Rows from block 2 of a small image embedding model, named by matrix and row number. Rows with one number belong to one neuron. Each number is 50 + 12 x the weight over its row's rms, rounded and kept within 0 to 99. All counts start at 0. After the name is the row's rms in percent of the matrix's.
After each neuron's rows are labels from the 100 images, of 14848, where the neuron reaches its highest value: "strongest on" is what is common among them. Only what is clearly more common there than usual is listed. The data: flat shapes of many kinds, plain or patterned, on busy backdrops.
# fc1: MLP up (model.blocks.2.mlp.fc1.weight, 1536x384), inputs 192-287
# fc2: MLP down (model.blocks.2.mlp.fc2.weight, 384x1536, transposed), outputs 192-287

fc1.755 085:36 41 63 61 66 42 49 59 53 52 63 57 69 49 52 51 59 49 36 40 47 39 54 49 42 45 74 60 33 68 36 61 36 45 56 45 44 51 45 45 63 75 31 57 29 61 29 38 36 34 78 47 54 82 45 60 42 41 55 74 40 65 46 59 85 44 56 37 54 47 48 52 39 49 63 71 63 46 55 41 54 60 55 53 60 44 46 56 49 61 60 57 43 65 67 32
fc2.755 098:57 47 53 57 38 53 34 51 54 44 68 54 65 42 44 47 37 55 41 43 67 47 45 47 38 54 57 47 52 52 56 34 44 44 70 34 59 27 47 47 23 58 41 43 71 58 48 55 47 34 39 43 66 68 57 58 32 55 62 52 63 66 36 60 32 43 44 47 55 59 71 39 40 56 43 35 45 65 64 69 71 41 81 68 46 55 60 42 59 56 61 48 65 45 55 21
strongest on: purple shape; its colour: purple

fc1.285 103:42 39 37 57 74 52 61 55 43 18 59 42 39 64 44 37 50 52 53 56 54 56 39 55 63 22 34 63 61 61 52 28 32 60 55 68 41 33 35 29 48 49 54 55 66 50 27 61 40 66 63 67 52 47 43 55 48 48 46 37 45 75 48 62 72 55 62 38 46 50 57 47 52 79 34 50 56 48 49 37 45 56 55 45 55 46 52 42 59 60 66 55 51 39 55 58
fc2.285 098:67 31 43 62 59 47 73 40 50 70 52 55 45 83 49 31 73 84 69 63 54 52 46 69 30 54 63 49 53 71 38 60 35 58 53 38 52 56 44 45 54 50 42 31 43 38 50 41 47 56 43 58 34 29 39 43 51 57 44 35 38 64 57 43 64 50 50 30 39 55 28 50 40 67 41 51 39 73 66 66 55 35 29 34 52 58 41 56 54 66 30 64 33 59 46 40
strongest on: its colour: green

fc1.464 099:32 35 49 66 55 40 30 42 39 39 66 53 35 42 37 39 58 37 44 36 54 46 50 51 40 58 45 42 40 29 70 46 77 45 32 53 63 30 67 29 57 62 41 36 65 58 55 48 70 45 51 26 52 37 57 52 49 53 61 41 55 57 50 62 62 36 57 49 67 53 45 59 73 58 24 66 37 57 31 48 44 45 53 62 49 55 58 37 54 60 59 33 51 53 38 62
fc2.464 104:41 57 29 55 31 64 35 34 61 61 45 64 49 50 38 82 48 51 21 50 53 33 64 53 47 54 53 22 28 57 27 36 35 46 61 43 68 41 28 36 54 68 52 54 54 43 46 49 44 53 61 44 37 45 43 36 43 42 65 59 52 57 62 43 50 32 54 50 36 52 60 30 33 34 51 29 41 71 62 30 64 59 58 41 54 38 58 50 37 63 28 27 54 37 45 38
strongest on: white shape; its colour: white

fc1.737 105:64 48 44 52 19 53 56 40 50 32 34 66 47 38 46 44 43 40 62 46 66 47 73 67 38 46 55 44 68 52 47 57 48 70 49 57 48 62 51 50 45 41 37 29 56 34 45 57 37 60 51 55 29 42 40 45 66 50 44 52 62 57 44 55 62 57 63 46 43 46 51 45 54 54 38 41 36 46 39 52 49 42 24 46 47 20 49 68 44 39 55 59 49 45 40 41
fc2.737 095:27 70 51 43 48 42 21 62 62 50 63 77 45 62 30 58 59 59 58 51 63 75 52 45 58 37 55 58 24 58 53 37 38 41 43 53 40 37 65 53 54 65 50 49 44 56 47 49 51 42 36 45 78 67 73 55 39 54 37 47 39 34 47 49 72 67 61 59 59 48 65 36 46 59 41 55 57 35 30 59 46 56 43 34 42 68 39 59 44 67 29 43 45 68 44 75
strongest on: red shape; its colour: red

fc1.205 103:68 39 55 55 50 34 32 70 47 70 48 57 51 42 50 59 50 66 51 51 57 53 35 33 51 62 39 56 37 60 40 46 49 50 39 46 40 47 26 59 37 38 46 25 61 54 26 45 55 27 73 54 18 52 41 56 45 52 44 30 51 54 55 68 43 44 54 53 48 56 60 48 49 50 50 56 49 49 63 62 67 48 26 32 38 48 43 41 63 43 51 52 52 36 39 54
fc2.205 106:47 43 48 47 48 52 43 43 38 51 59 43 56 53 52 55 49 66 49 55 56 63 34 50 54 50 29 32 25 62 39 47 26 46 54 35 73 51 50 64 37 39 50 29 53 57 51 26 44 52 37 52 53 59 33 55 50 49 55 53 47 17 29 48 51 47 72 44 38 50 57 43 62 57 48 36 56 54 41 68 36 45 38 51 64 36 59 58 43 75 71 59 35 49 64 51
strongest on: white shape

fc1.248 106:44 43 52 52 58 64 47 51 70 47 62 54 32 55 52 72 62 62 34 50 61 56 47 61 54 31 34 44 64 50 45 89 42 39 35 45 54 31 53 67 39 59 37 46 53 44 42 36 54 56 41 66 74 27 42 49 54 56 40 45 58 53 39 55 50 46 36 35 54 32 48 66 40 48 35 46 42 45 52 40 64 61 67 40 56 58 54 50 48 35 32 24 68 63 47 57
fc2.248 102:40 35 62 51 39 55 38 41 67 72 68 46 54 45 53 18 48 49 60 70 52 53 66 38 65 52 58 66 37 46 45 35 51 44 28 48 42 39 44 52 59 44 32 73 88 37 51 35 58 72 58 60 61 69 52 46 63 32 64 43 57 56 43 40 67 46 39 43 68 68 65 54 50 42 59 62 53 49 60 28 45 60 55 46 47 58 41 57 50 33 58 57 40 36 51 44
strongest on: pink shape; its colour: pink

fc1.637 106:30 52 43 49 63 62 50 42 46 50 52 39 45 74 31 56 36 43 56 57 84 42 45 45 38 34 38 62 52 49 38 53 47 56 19 50 37 36 40 34 45 50 47 63 26 39 55 64 50 67 44 66 54 50 52 59 44 62 44 57 49 47 48 58 52 53 57 48 27 24 55 84 53 36 38 51 48 62 44 45 56 53 49 71 55 52 49 53 46 52 46 44 38 58 59 62
fc2.637 101:47 55 62 63 44 54 66 63 87 65 34 43 52 66 29 62 46 64 44 37 34 53 73 64 58 51 43 49 52 71 62 59 86 63 44 41 63 53 63 46 46 61 49 51 41 74 53 51 35 40 51 67 56 38 57 34 43 46 58 68 56 58 52 58 65 37 53 37 65 52 39 55 45 55 66 61 53 54 42 61 42 42 48 47 48 57 67 63 49 52 33 46 43 40 62 41
strongest on: pink shape; its colour: pink

fc1.220 098:52 41 46 24 46 58 27 37 22 58 62 72 56 60 38 50 74 60 35 46 64 69 41 30 56 43 57 60 51 35 50 53 43 68 53 36 61 48 44 23 33 47 35 48 48 42 71 41 55 84 41 51 31 39 74 66 37 54 31 68 32 44 48 56 52 51 49 50 47 55 56 41 41 39 49 71 64 66 49 37 56 62 53 69 53 34 53 53 52 52 41 75 54 56 53 38
fc2.220 094:51 61 50 53 58 66 49 42 54 66 51 70 50 47 61 51 52 46 46 56 52 46 37 47 51 46 35 43 44 48 41 63 67 68 56 49 30 33 57 41 45 71 84 57 54 63 39 43 29 49 56 49 66 60 36 80 51 31 56 51 48 47 60 55 39 47 44 39 54 44 65 67 71 34 21 47 43 49 51 59 60 38 41 46 48 38 45 31 50 42 53 75 52 43 46 48
strongest on: yellow shape; its colour: yellow

fc1.263 102:33 57 56 37 64 43 78 32 47 69 35 47 45 47 38 59 72 36 61 38 38 45 40 35 40 51 66 72 61 46 38 45 39 42 60 46 63 33 48 65 42 45 52 46 60 49 59 40 56 35 63 41 32 61 49 35 42 67 36 73 46 49 43 59 54 54 57 49 60 52 34 53 33 40 55 50 21 52 54 43 55 52 51 44 69 50 60 56 36 56 50 46 44 50 77 63
fc2.263 110:77 50 57 54 47 42 51 76 37 41 35 44 52 35 46 65 39 50 41 45 37 55 27 54 42 43 63 64 18 31 72 49 26 64 67 67 44 53 32 27 54 43 53 37 51 45 49 64 60 59 42 72 59 54 41 67 46 67 52 48 64 49 44 42 51 74 49 50 37 53 43 51 46 52 72 58 35 39 60 55 65 58 34 53 53 39 41 49 52 54 45 66 50 57 30 74
strongest on: yellow shape; its colour: yellow

fc1.116 104:51 57 68 59 68 22 45 42 40 53 47 58 53 45 76 31 69 52 55 50 50 58 36 45 50 49 57 54 71 47 68 69 43 45 57 37 49 35 62 64 42 52 66 48 26 41 49 57 47 56 45 43 65 24 40 61 64 51 47 68 68 50 61 49 51 53 68 53 37 52 48 49 55 55 46 47 35 37 40 41 52 77 44 67 47 45 30 65 44 71 62 43 67 32 41 40
fc2.116 103:40 66 61 72 47 51 46 53 54 43 62 53 59 46 42 43 54 46 63 43 39 63 51 50 48 47 42 63 62 45 43 34 54 41 44 31 62 51 41 55 67 42 44 44 53 55 55 63 57 48 32 33 37 36 63 59 54 59 45 39 50 55 54 58 69 49 85 51 50 51 46 55 46 48 30 56 59 40 63 58 50 38 40 63 59 43 45 57 56 32 57 62 39 55 36 64
strongest on: white shape; its colour: white

fc1.570 099:29 54 59 45 58 37 67 59 37 48 61 51 49 45 52 47 75 48 42 54 39 51 42 49 50 40 56 69 71 33 49 74 31 23 50 59 53 55 59 78 44 40 61 56 45 50 41 47 36 52 58 50 36 44 36 41 54 39 64 45 53 45 53 74 53 50 59 67 55 48 50 52 54 57 49 47 41 66 59 53 47 51 49 51 29 50 40 29 33 62 63 60 43 41 98 56
fc2.570 099:31 62 43 44 41 47 59 50 65 66 72 65 48 38 58 49 80 49 48 50 40 51 51 43 45 47 59 58 35 51 63 59 66 35 65 51 39 43 51 54 49 61 59 30 67 38 39 51 53 43 59 51 50 63 41 44 30 34 51 63 42 43 38 63 47 42 72 65 64 45 48 47 70 36 70 52 42 53 38 40 48 44 40 63 30 60 33 71 45 61 45 24 72 54 71 60
strongest on: yellow shape; its colour: yellow

fc1.109 096:45 65 31 48 81 39 68 66 50 41 62 46 27 25 46 57 41 53 48 56 43 48 60 55 57 47 58 18 33 70 44 64 45 52 30 44 42 57 39 53 65 35 53 50 35 61 64 25 72 53 63 55 50 35 46 38 57 58 63 50 43 61 33 67 37 42 55 66 48 50 52 54 40 39 64 23 47 62 41 62 47 59 48 44 88 71 49 63 20 40 22 58 53 30 53 37
fc2.109 099:59 56 32 31 69 40 47 36 44 76 53 32 49 67 45 58 56 52 35 37 58 46 46 56 61 49 55 53 55 57 68 29 41 50 45 69 39 40 36 68 52 52 65 68 51 47 46 47 30 59 39 49 42 58 26 21 56 62 57 44 57 37 65 42 47 40 55 30 64 44 62 78 61 74 59 55 56 46 45 59 57 39 46 42 43 62 58 59 55 57 67 54 39 65 51 45
strongest on: its colour: green

fc1.524 098:57 50 55 61 48 49 82 58 41 40 42 58 71 57 59 57 74 59 34 40 38 71 34 49 58 42 55 46 52 51 55 50 53 60 46 39 51 45 50 44 59 40 47 47 26 32 48 60 44 61 41 66 61 38 59 51 66 40 44 19 41 50 62 54 64 47 54 65 64 66 50 55 45 64 58 64 36 68 42 50 44 62 31 23 76 27 52 42 48 66 59 27 39 43 69 33
fc2.524 103:28 58 61 47 48 46 45 75 37 48 52 57 76 58 58 59 49 38 69 49 49 45 61 51 54 60 36 58 51 56 48 56 49 46 78 55 33 53 61 52 68 56 66 55 62 58 24 41 46 53 39 37 44 82 59 46 67 58 45 42 56 40 49 12 39 58 72 73 62 50 53 33 49 41 28 48 52 33 47 39 61 57 43 42 53 49 52 24 57 22 59 49 49 26 70 53
strongest on: purple shape

fc1.364 110:46 58 51 44 40 64 69 53 31 47 35 73 69 56 37 60 60 51 50 34 52 54 59 66 41 49 52 42 56 47 63 52 50 38 61 56 29 66 61 61 55 28 21 53 48 35 64 25 45 23 48 47 39 45 41 54 46 49 31 67 55 44 37 39 70 40 55 61 61 49 33 43 35 41 76 56 70 53 70 52 39 52 50 52 58 65 46 46 53 60 46 46 53 46 50 48
fc2.364 108:63 48 43 50 46 44 56 53 70 49 56 58 43 64 59 65 58 60 45 34 46 36 70 64 34 65 55 40 57 39 42 47 49 55 45 66 45 51 33 32 62 57 56 43 38 51 41 51 57 53 62 23 33 78 45 60 30 56 52 50 61 30 64 50 24 41 35 49 42 43 33 40 51 43 40 41 19 43 37 53 63 52 62 49 65 31 44 45 56 34 66 45 48 54 40 51
strongest on: purple shape; its colour: purple

fc1.274 107:54 55 78 23 39 35 44 30 55 43 50 52 71 56 65 30 36 45 23 58 19 35 46 61 38 50 46 36 38 38 48 44 64 51 47 52 75 45 56 50 58 47 46 61 50 60 40 57 64 39 50 52 39 73 63 42 41 44 63 68 67 57 29 32 61 68 42 55 39 58 36 37 37 35 37 52 80 57 61 60 61 40 51 42 27 50 50 33 74 28 62 41 42 52 57 44
fc2.274 102:55 50 37 45 52 62 79 36 63 36 65 50 51 37 67 40 73 40 75 41 26 37 52 39 29 65 43 68 40 59 61 47 54 61 38 53 39 37 39 54 35 35 39 64 76 67 33 53 32 46 56 53 46 40 50 47 22 61 42 63 32 44 43 57 45 47 69 55 54 28 44 50 52 56 53 33 63 58 55 37 53 49 45 33 55 42 57 35 46 29 07 68 37 43 55 55
strongest on: red shape

fc1.322 103:58 49 55 40 51 46 64 56 43 46 47 54 40 53 50 44 41 48 69 56 70 19 52 44 76 51 57 39 55 48 73 54 53 38 51 54 40 46 20 48 41 73 39 79 63 53 35 62 44 38 39 49 62 45 47 71 65 59 37 47 33 38 60 40 46 54 24 71 38 72 47 51 55 51 49 42 57 29 39 54 33 53 61 47 62 50 52 34 58 48 49 54 52 86 62 55
fc2.322 100:61 41 59 43 29 61 46 41 54 44 56 46 56 41 64 31 68 35 46 51 42 73 44 59 43 35 55 47 41 40 40 56 12 41 73 35 56 48 57 46 60 44 54 43 46 63 65 46 37 37 61 57 57 41 43 43 59 60 39 45 46 35 39 56 52 50 20 56 52 44 40 47 32 23 53 55 47 65 79 42 59 45 43 42 53 33 45 47 61 37 29 45 53 48 36 46
strongest on: pink shape; its colour: pink; its colour: red

fc1.546 090:45 87 22 50 52 62 51 57 47 70 64 27 55 52 67 54 52 39 44 65 47 50 69 42 60 51 49 57 45 43 54 31 42 60 53 46 44 77 58 39 34 44 24 45 51 67 38 66 48 39 48 53 69 60 46 48 55 57 48 40 69 54 51 38 58 50 51 63 77 67 47 59 33 35 44 56 41 50 34 52 51 80 65 43 32 32 52 58 43 56 46 60 39 42 59 32
fc2.546 099:24 34 61 45 54 48 55 49 54 58 29 58 49 34 72 40 47 55 24 63 65 40 45 57 61 54 47 57 43 62 41 41 47 48 49 55 51 56 60 43 63 31 51 40 77 64 58 52 47 52 40 46 51 33 48 22 41 34 46 63 41 69 62 49 42 63 63 50 40 58 34 45 58 70 55 43 41 52 66 82 33 43 70 37 47 40 42 46 47 54 37 34 49 65 59 45
strongest on: purple shape; its colour: purple

fc1.402 112:48 55 35 52 68 54 36 53 43 64 56 48 65 31 68 36 77 53 72 55 54 55 32 48 51 55 44 57 39 70 48 60 46 65 45 77 52 48 46 48 33 49 36 33 50 16 38 50 42 32 43 42 77 51 28 51 51 51 47 18 58 44 50 44 57 59 57 54 40 20 47 44 42 47 56 22 57 32 31 53 42 58 36 61 37 40 65 42 24 30 39 53 60 56 48 70
fc2.402 112:44 33 39 38 48 55 67 40 63 54 53 42 43 45 46 52 51 41 33 46 45 68 51 44 34 45 38 67 32 55 68 42 41 53 64 40 49 62 51 41 46 37 66 49 47 50 51 35 67 46 51 52 69 72 43 28 69 36 70 56 36 20 28 67 45 52 24 34 60 54 71 43 51 46 56 50 49 47 54 52 53 69 44 61 67 25 55 45 43 51 56 46 53 67 43 31
strongest on: its colour: green

fc1.190 106:52 76 34 38 17 57 55 53 43 40 40 36 51 48 47 33 55 37 41 49 46 52 42 47 39 49 47 51 57 34 50 46 61 56 71 49 53 35 42 40 52 45 45 33 43 44 32 41 67 38 77 56 30 82 45 54 47 47 68 47 47 43 35 63 14 69 43 48 66 39 53 59 71 63 33 44 35 55 52 63 36 62 52 59 71 40 59 59 78 40 55 40 44 17 54 66
fc2.190 104:73 34 63 68 51 45 38 55 53 60 38 77 29 72 46 56 53 52 26 39 43 56 62 54 53 56 46 59 67 36 63 35 50 52 64 48 49 65 51 44 38 56 61 28 68 31 39 50 27 50 35 39 55 52 25 28 51 45 38 62 52 72 31 39 46 52 39 37 54 71 37 58 61 53 51 58 55 65 59 55 47 49 53 60 42 53 78 14 52 59 52 25 11 46 65 64
strongest on: yellow shape; ring; its colour: yellow

fc1.583 091:35 42 42 66 43 56 58 49 40 35 52 45 49 43 57 52 56 45 44 68 42 53 45 45 67 55 44 67 44 48 59 50 71 62 45 50 46 55 61 30 62 53 36 57 48 73 58 44 74 39 53 80 53 58 63 51 61 31 59 46 49 56 46 41 50 39 47 45 63 38 57 41 52 22 39 63 68 29 37 38 63 50 55 42 38 52 43 41 38 61 37 69 56 52 46 49
fc2.583 095:46 53 33 35 46 63 62 63 47 59 55 47 48 33 40 68 56 64 57 55 48 41 39 55 32 51 59 41 46 50 28 42 58 55 52 44 56 64 58 42 40 54 62 59 71 59 66 57 30 51 64 64 74 48 66 56 57 71 50 43 54 59 69 51 35 38 44 46 43 43 11 40 37 51 38 48 48 39 49 43 34 51 31 71 52 45 25 71 54 33 61 51 45 24 38 37
strongest on: its colour: green

fc1.11 092:53 40 34 36 66 55 45 43 62 48 53 58 39 61 68 35 40 40 47 55 40 36 50 59 41 43 33 62 59 44 52 44 52 43 62 34 57 48 55 26 56 57 49 49 39 42 46 44 60 49 38 45 74 48 63 62 57 74 47 62 50 63 63 58 61 48 67 52 43 58 40 42 77 47 52 36 42 39 66 52 43 53 28 65 43 68 46 65 54 59 68 39 37 45 32 63
fc2.11 095:58 55 73 41 40 59 35 58 38 52 81 46 77 48 69 72 61 54 38 63 51 52 42 25 52 56 35 47 57 49 62 62 48 63 29 43 50 46 51 37 58 30 40 55 72 67 44 74 77 67 65 37 53 73 59 32 53 58 34 52 63 20 58 53 48 74 57 56 44 45 44 24 54 52 38 56 65 52 58 48 68 37 77 43 32 59 45 68 53 23 51 65 42 28 68 52
strongest on: purple shape; its colour: purple

fc1.267 093:48 45 38 48 72 50 33 47 46 37 45 23 55 50 76 44 51 54 62 50 41 61 64 47 14 59 33 59 37 57 63 69 76 41 35 25 49 63 87 61 55 55 60 55 57 43 53 62 51 61 49 46 44 57 35 27 50 43 40 52 80 60 73 61 60 54 33 59 60 61 47 62 62 74 69 48 54 41 45 76 34 61 29 37 45 41 59 44 64 41 44 77 54 21 42 33
fc2.267 093:39 51 45 62 46 45 58 63 72 29 49 32 35 38 51 47 75 40 43 46 63 55 71 57 68 37 64 50 37 54 33 52 70 70 42 68 49 65 46 34 24 50 68 57 71 43 57 55 40 40 64 45 55 46 45 51 46 66 55 46 49 43 30 34 39 48 54 57 58 43 58 61 34 51 34 57 44 58 29 31 52 31 57 60 49 40 34 45 55 39 48 50 77 56 46 54
strongest on: its colour: green

fc1.238 110:21 51 55 63 66 61 73 50 42 36 82 55 65 42 30 53 44 67 44 45 33 53 66 47 57 56 69 49 39 55 56 41 37 39 40 32 41 75 48 30 46 52 57 54 21 47 41 40 36 42 52 71 49 45 39 55 44 60 48 60 25 54 60 44 49 54 37 50 68 69 46 60 50 50 27 44 15 64 53 48 47 40 44 26 34 43 67 28 44 44 35 25 52 42 68 57
fc2.238 100:38 59 36 63 56 69 65 45 50 64 51 41 74 50 43 63 51 52 64 80 52 73 64 28 34 53 55 81 41 58 63 42 28 35 50 55 39 53 38 60 41 41 33 55 42 45 56 62 63 57 63 63 54 39 54 45 56 63 60 30 45 63 50 43 41 59 44 42 45 51 64 55 37 47 63 47 54 43 45 40 27 62 42 22 17 50 11 55 53 40 50 63 46 43 62 57
strongest on: white shape; its colour: white

fc1.478 089:35 47 58 43 73 36 52 55 63 38 48 34 37 46 72 52 42 40 71 56 84 53 50 58 53 50 61 65 61 48 26 49 53 59 57 50 53 54 23 25 47 41 45 55 44 56 37 58 61 69 28 47 28 65 39 38 55 43 33 64 50 68 58 61 68 61 51 47 72 56 40 49 33 56 54 60 50 48 64 55 62 70 73 73 44 53 42 41 66 31 32 43 57 67 49 50
fc2.478 099:38 64 38 48 34 61 36 38 81 66 26 25 57 66 38 34 44 41 40 41 50 73 65 63 49 46 43 51 86 35 36 39 53 29 53 48 57 58 54 20 37 44 36 37 46 62 61 56 61 43 54 62 24 20 64 49 40 38 72 35 56 47 58 33 45 47 31 57 58 61 59 41 31 56 45 58 43 41 42 78 43 39 62 46 29 49 52 54 40 47 55 47 68 54 58 40
strongest on: purple shape; its colour: purple

fc1.240 097:46 50 44 46 71 57 59 44 57 55 34 51 66 25 47 48 43 24 46 69 44 47 36 40 32 73 37 60 49 55 57 45 53 61 53 56 54 67 45 58 41 35 56 51 65 52 46 51 60 41 47 49 66 63 42 33 31 59 57 37 39 62 31 41 37 51 55 24 51 27 60 56 48 62 62 49 53 56 45 63 59 57 67 45 59 30 36 40 44 41 79 56 32 53 48 65
fc2.240 111:67 60 57 50 65 38 61 24 66 51 65 48 53 40 52 42 48 47 52 27 58 29 44 53 57 44 36 42 36 51 53 62 51 53 36 48 69 53 48 61 37 49 49 54 49 42 61 72 50 54 37 43 50 44 42 29 49 45 53 36 55 45 50 37 57 59 48 40 70 61 39 48 42 32 73 56 41 57 34 34 70 43 33 55 67 42 44 51 54 41 50 53 49 56 68 34
strongest on: yellow shape; its colour: yellow; gear

fc1.257 100:56 77 38 46 59 54 24 58 27 49 53 30 62 52 52 52 34 36 57 61 47 57 48 35 20 33 43 48 58 45 50 28 45 68 62 38 58 55 31 39 49 71 34 51 54 48 42 39 64 35 72 49 68 43 57 56 71 37 54 47 56 42 55 66 54 54 33 54 45 59 40 50 38 58 46 68 76 40 70 54 49 45 29 51 50 37 72 65 44 48 38 28 37 54 71 27
fc2.257 104:80 58 64 60 51 44 67 42 59 70 49 37 55 54 41 60 49 31 56 46 36 35 58 23 48 64 69 61 66 40 50 80 46 38 35 47 51 43 45 72 28 55 48 38 50 48 34 29 42 34 73 57 48 53 56 29 45 36 59 51 31 47 50 29 44 48 55 47 42 69 39 58 32 47 43 49 47 44 52 29 47 72 43 43 46 31 84 52 56 46 49 62 41 34 51 66
strongest on: pink shape

fc1.624 093:30 40 48 55 62 67 41 48 63 53 55 64 58 31 41 48 57 30 54 42 35 51 45 42 44 32 63 52 22 45 51 51 44 76 39 55 64 69 53 55 37 38 58 52 36 74 56 54 45 47 52 49 62 42 55 57 43 72 53 20 69 53 57 58 62 54 48 64 38 53 73 74 39 33 53 71 41 53 45 56 48 65 41 39 63 54 24 36 34 55 31 59 44 54 63 42
fc2.624 095:44 55 47 62 66 58 65 45 41 35 77 39 46 32 71 53 22 52 44 43 42 56 44 54 52 44 54 50 33 42 53 61 48 47 51 44 50 54 52 40 54 47 34 44 60 37 55 70 32 76 75 63 61 34 47 54 50 53 44 53 38 35 48 56 52 60 51 51 50 59 37 46 54 40 31 53 56 57 62 34 16 48 45 60 60 60 75 35 62 35 46 45 32 45 55 63
strongest on: red shape; its colour: red

fc1.690 104:63 45 63 50 71 73 30 58 63 46 57 33 58 45 61 45 56 66 37 51 58 69 82 79 48 51 55 46 44 79 45 33 46 56 49 47 42 45 59 70 65 35 52 38 49 48 51 42 52 48 61 61 39 42 43 52 43 40 41 46 56 32 52 60 53 53 40 40 54 55 35 61 42 60 59 50 73 46 57 31 47 58 78 36 52 71 54 45 40 42 61 46 43 60 52 56
fc2.690 092:37 67 36 49 72 37 38 58 27 53 33 65 48 56 54 48 54 38 57 57 71 53 60 50 70 43 55 64 50 58 52 54 58 78 84 57 45 62 38 68 44 47 37 68 37 60 40 55 52 42 45 34 54 73 65 42 38 39 55 74 42 78 37 75 37 36 65 55 62 40 51 36 66 25 38 30 35 45 24 42 23 45 66 61 35 49 56 61 55 47 37 45 53 60 58 45
strongest on: pink shape

fc1.551 107:39 60 50 44 48 57 55 55 31 67 58 72 49 62 47 50 34 64 44 32 64 38 76 65 44 34 47 50 53 49 41 48 82 51 51 51 62 64 62 66 41 71 34 50 23 41 63 30 47 53 41 61 27 38 46 50 66 42 35 36 42 46 30 58 52 39 50 32 45 51 55 37 63 62 49 43 50 38 45 54 49 70 34 49 48 62 44 27 43 53 62 44 57 25 51 55
fc2.551 097:61 61 46 43 60 29 34 58 51 40 58 48 43 61 52 38 45 54 65 49 62 69 55 37 80 63 73 52 47 54 58 52 50 29 31 47 53 46 78 50 54 51 60 48 49 64 40 55 64 50 53 43 51 84 50 43 36 73 54 44 39 84 39 31 47 58 31 44 75 73 54 49 52 51 37 52 59 52 49 56 58 65 49 27 37 49 49 44 46 47 17 46 47 59 47 59
strongest on: white shape; its colour: white

fc1.545 089:57 60 29 50 51 57 51 42 36 42 30 53 53 56 37 28 62 50 49 48 46 35 84 32 32 38 52 57 32 54 46 47 57 28 41 65 49 35 46 65 24 52 72 68 43 55 28 45 64 54 30 45 46 74 34 65 62 61 42 40 73 41 47 38 36 32 38 74 54 29 50 46 67 40 33 27 46 55 51 44 58 48 52 67 59 55 63 42 51 70 61 52 37 46 53 67
fc2.545 094:65 59 39 41 25 71 61 22 59 46 21 60 37 50 38 49 36 37 33 52 52 52 46 71 46 49 36 62 49 35 44 55 37 40 40 33 32 37 43 41 40 74 76 48 45 31 28 65 42 49 42 51 51 49 57 47 56 65 53 51 54 56 52 33 56 48 60 67 41 48 45 55 47 61 70 64 62 62 39 45 61 31 55 44 35 35 45 53 50 59 54 55 39 58 79 54
strongest on: yellow shape

fc1.216 095:60 35 68 64 52 39 41 49 55 53 57 51 53 60 68 45 52 40 48 51 53 31 53 61 33 52 21 80 58 55 32 66 27 23 60 48 31 83 48 31 47 65 41 43 20 35 46 56 37 58 52 64 59 51 36 51 65 46 50 55 43 70 72 70 55 56 37 44 34 54 60 41 43 30 40 53 53 30 50 54 76 70 34 44 59 67 59 56 33 51 38 44 61 51 63 56
fc2.216 106:47 72 70 65 44 47 39 52 66 29 55 59 51 49 56 61 48 51 42 52 30 37 17 46 44 34 55 50 52 58 19 51 45 39 34 34 46 64 57 35 38 64 59 37 59 44 57 57 45 49 43 79 56 45 62 66 65 36 47 64 44 23 64 65 34 50 59 69 47 45 50 39 65 35 47 55 52 53 47 56 38 53 64 62 62 49 58 48 70 22 48 37 29 30 58 40
strongest on: its colour: green

fc1.378 083:54 35 53 51 68 54 54 41 36 48 40 39 38 52 52 57 58 33 45 53 31 36 28 59 47 86 48 72 59 38 47 62 65 54 37 65 52 41 66 40 48 49 41 47 51 34 56 49 85 57 64 41 25 48 58 50 51 71 41 43 48 58 68 70 64 65 34 56 48 37 54 70 41 59 50 57 52 29 65 80 36 48 44 46 45 46 55 19 53 49 60 65 49 34 67 43
fc2.378 088:54 41 26 34 42 65 48 52 40 45 49 46 57 44 54 38 49 34 49 53 57 38 52 53 38 52 43 54 37 52 49 47 33 60 70 66 42 42 52 56 77 54 68 68 54 55 29 57 57 49 42 52 48 35 59 55 50 49 46 16 44 43 39 37 66 67 65 73 35 68 48 50 46 48 45 50 58 56 48 32 48 47 64 51 35 38 49 62 42 52 48 60 40 74 55 61
strongest on: its colour: green

fc1.184 090:40 53 40 46 50 43 58 29 40 27 50 32 56 38 63 51 75 26 31 52 19 57 46 53 32 43 52 61 55 48 42 72 38 48 60 54 42 53 60 32 35 40 64 54 61 49 56 65 40 38 70 48 41 47 41 44 51 46 52 31 50 34 38 64 67 46 58 46 66 45 51 25 18 49 39 77 49 63 49 64 49 57 67 61 57 65 60 37 59 47 50 41 48 25 48 53
fc2.184 091:36 73 59 58 41 38 58 65 52 27 38 64 67 27 26 51 63 38 50 33 34 56 21 44 39 47 49 43 25 69 48 51 44 43 39 51 48 45 45 37 68 62 48 66 49 46 47 53 48 58 53 56 80 56 40 49 56 76 49 81 52 63 61 29 55 44 42 40 47 44 59 31 46 47 42 51 41 26 48 45 46 78 43 51 41 40 40 39 51 56 42 63 58 40 53 43
strongest on: yellow shape; its colour: yellow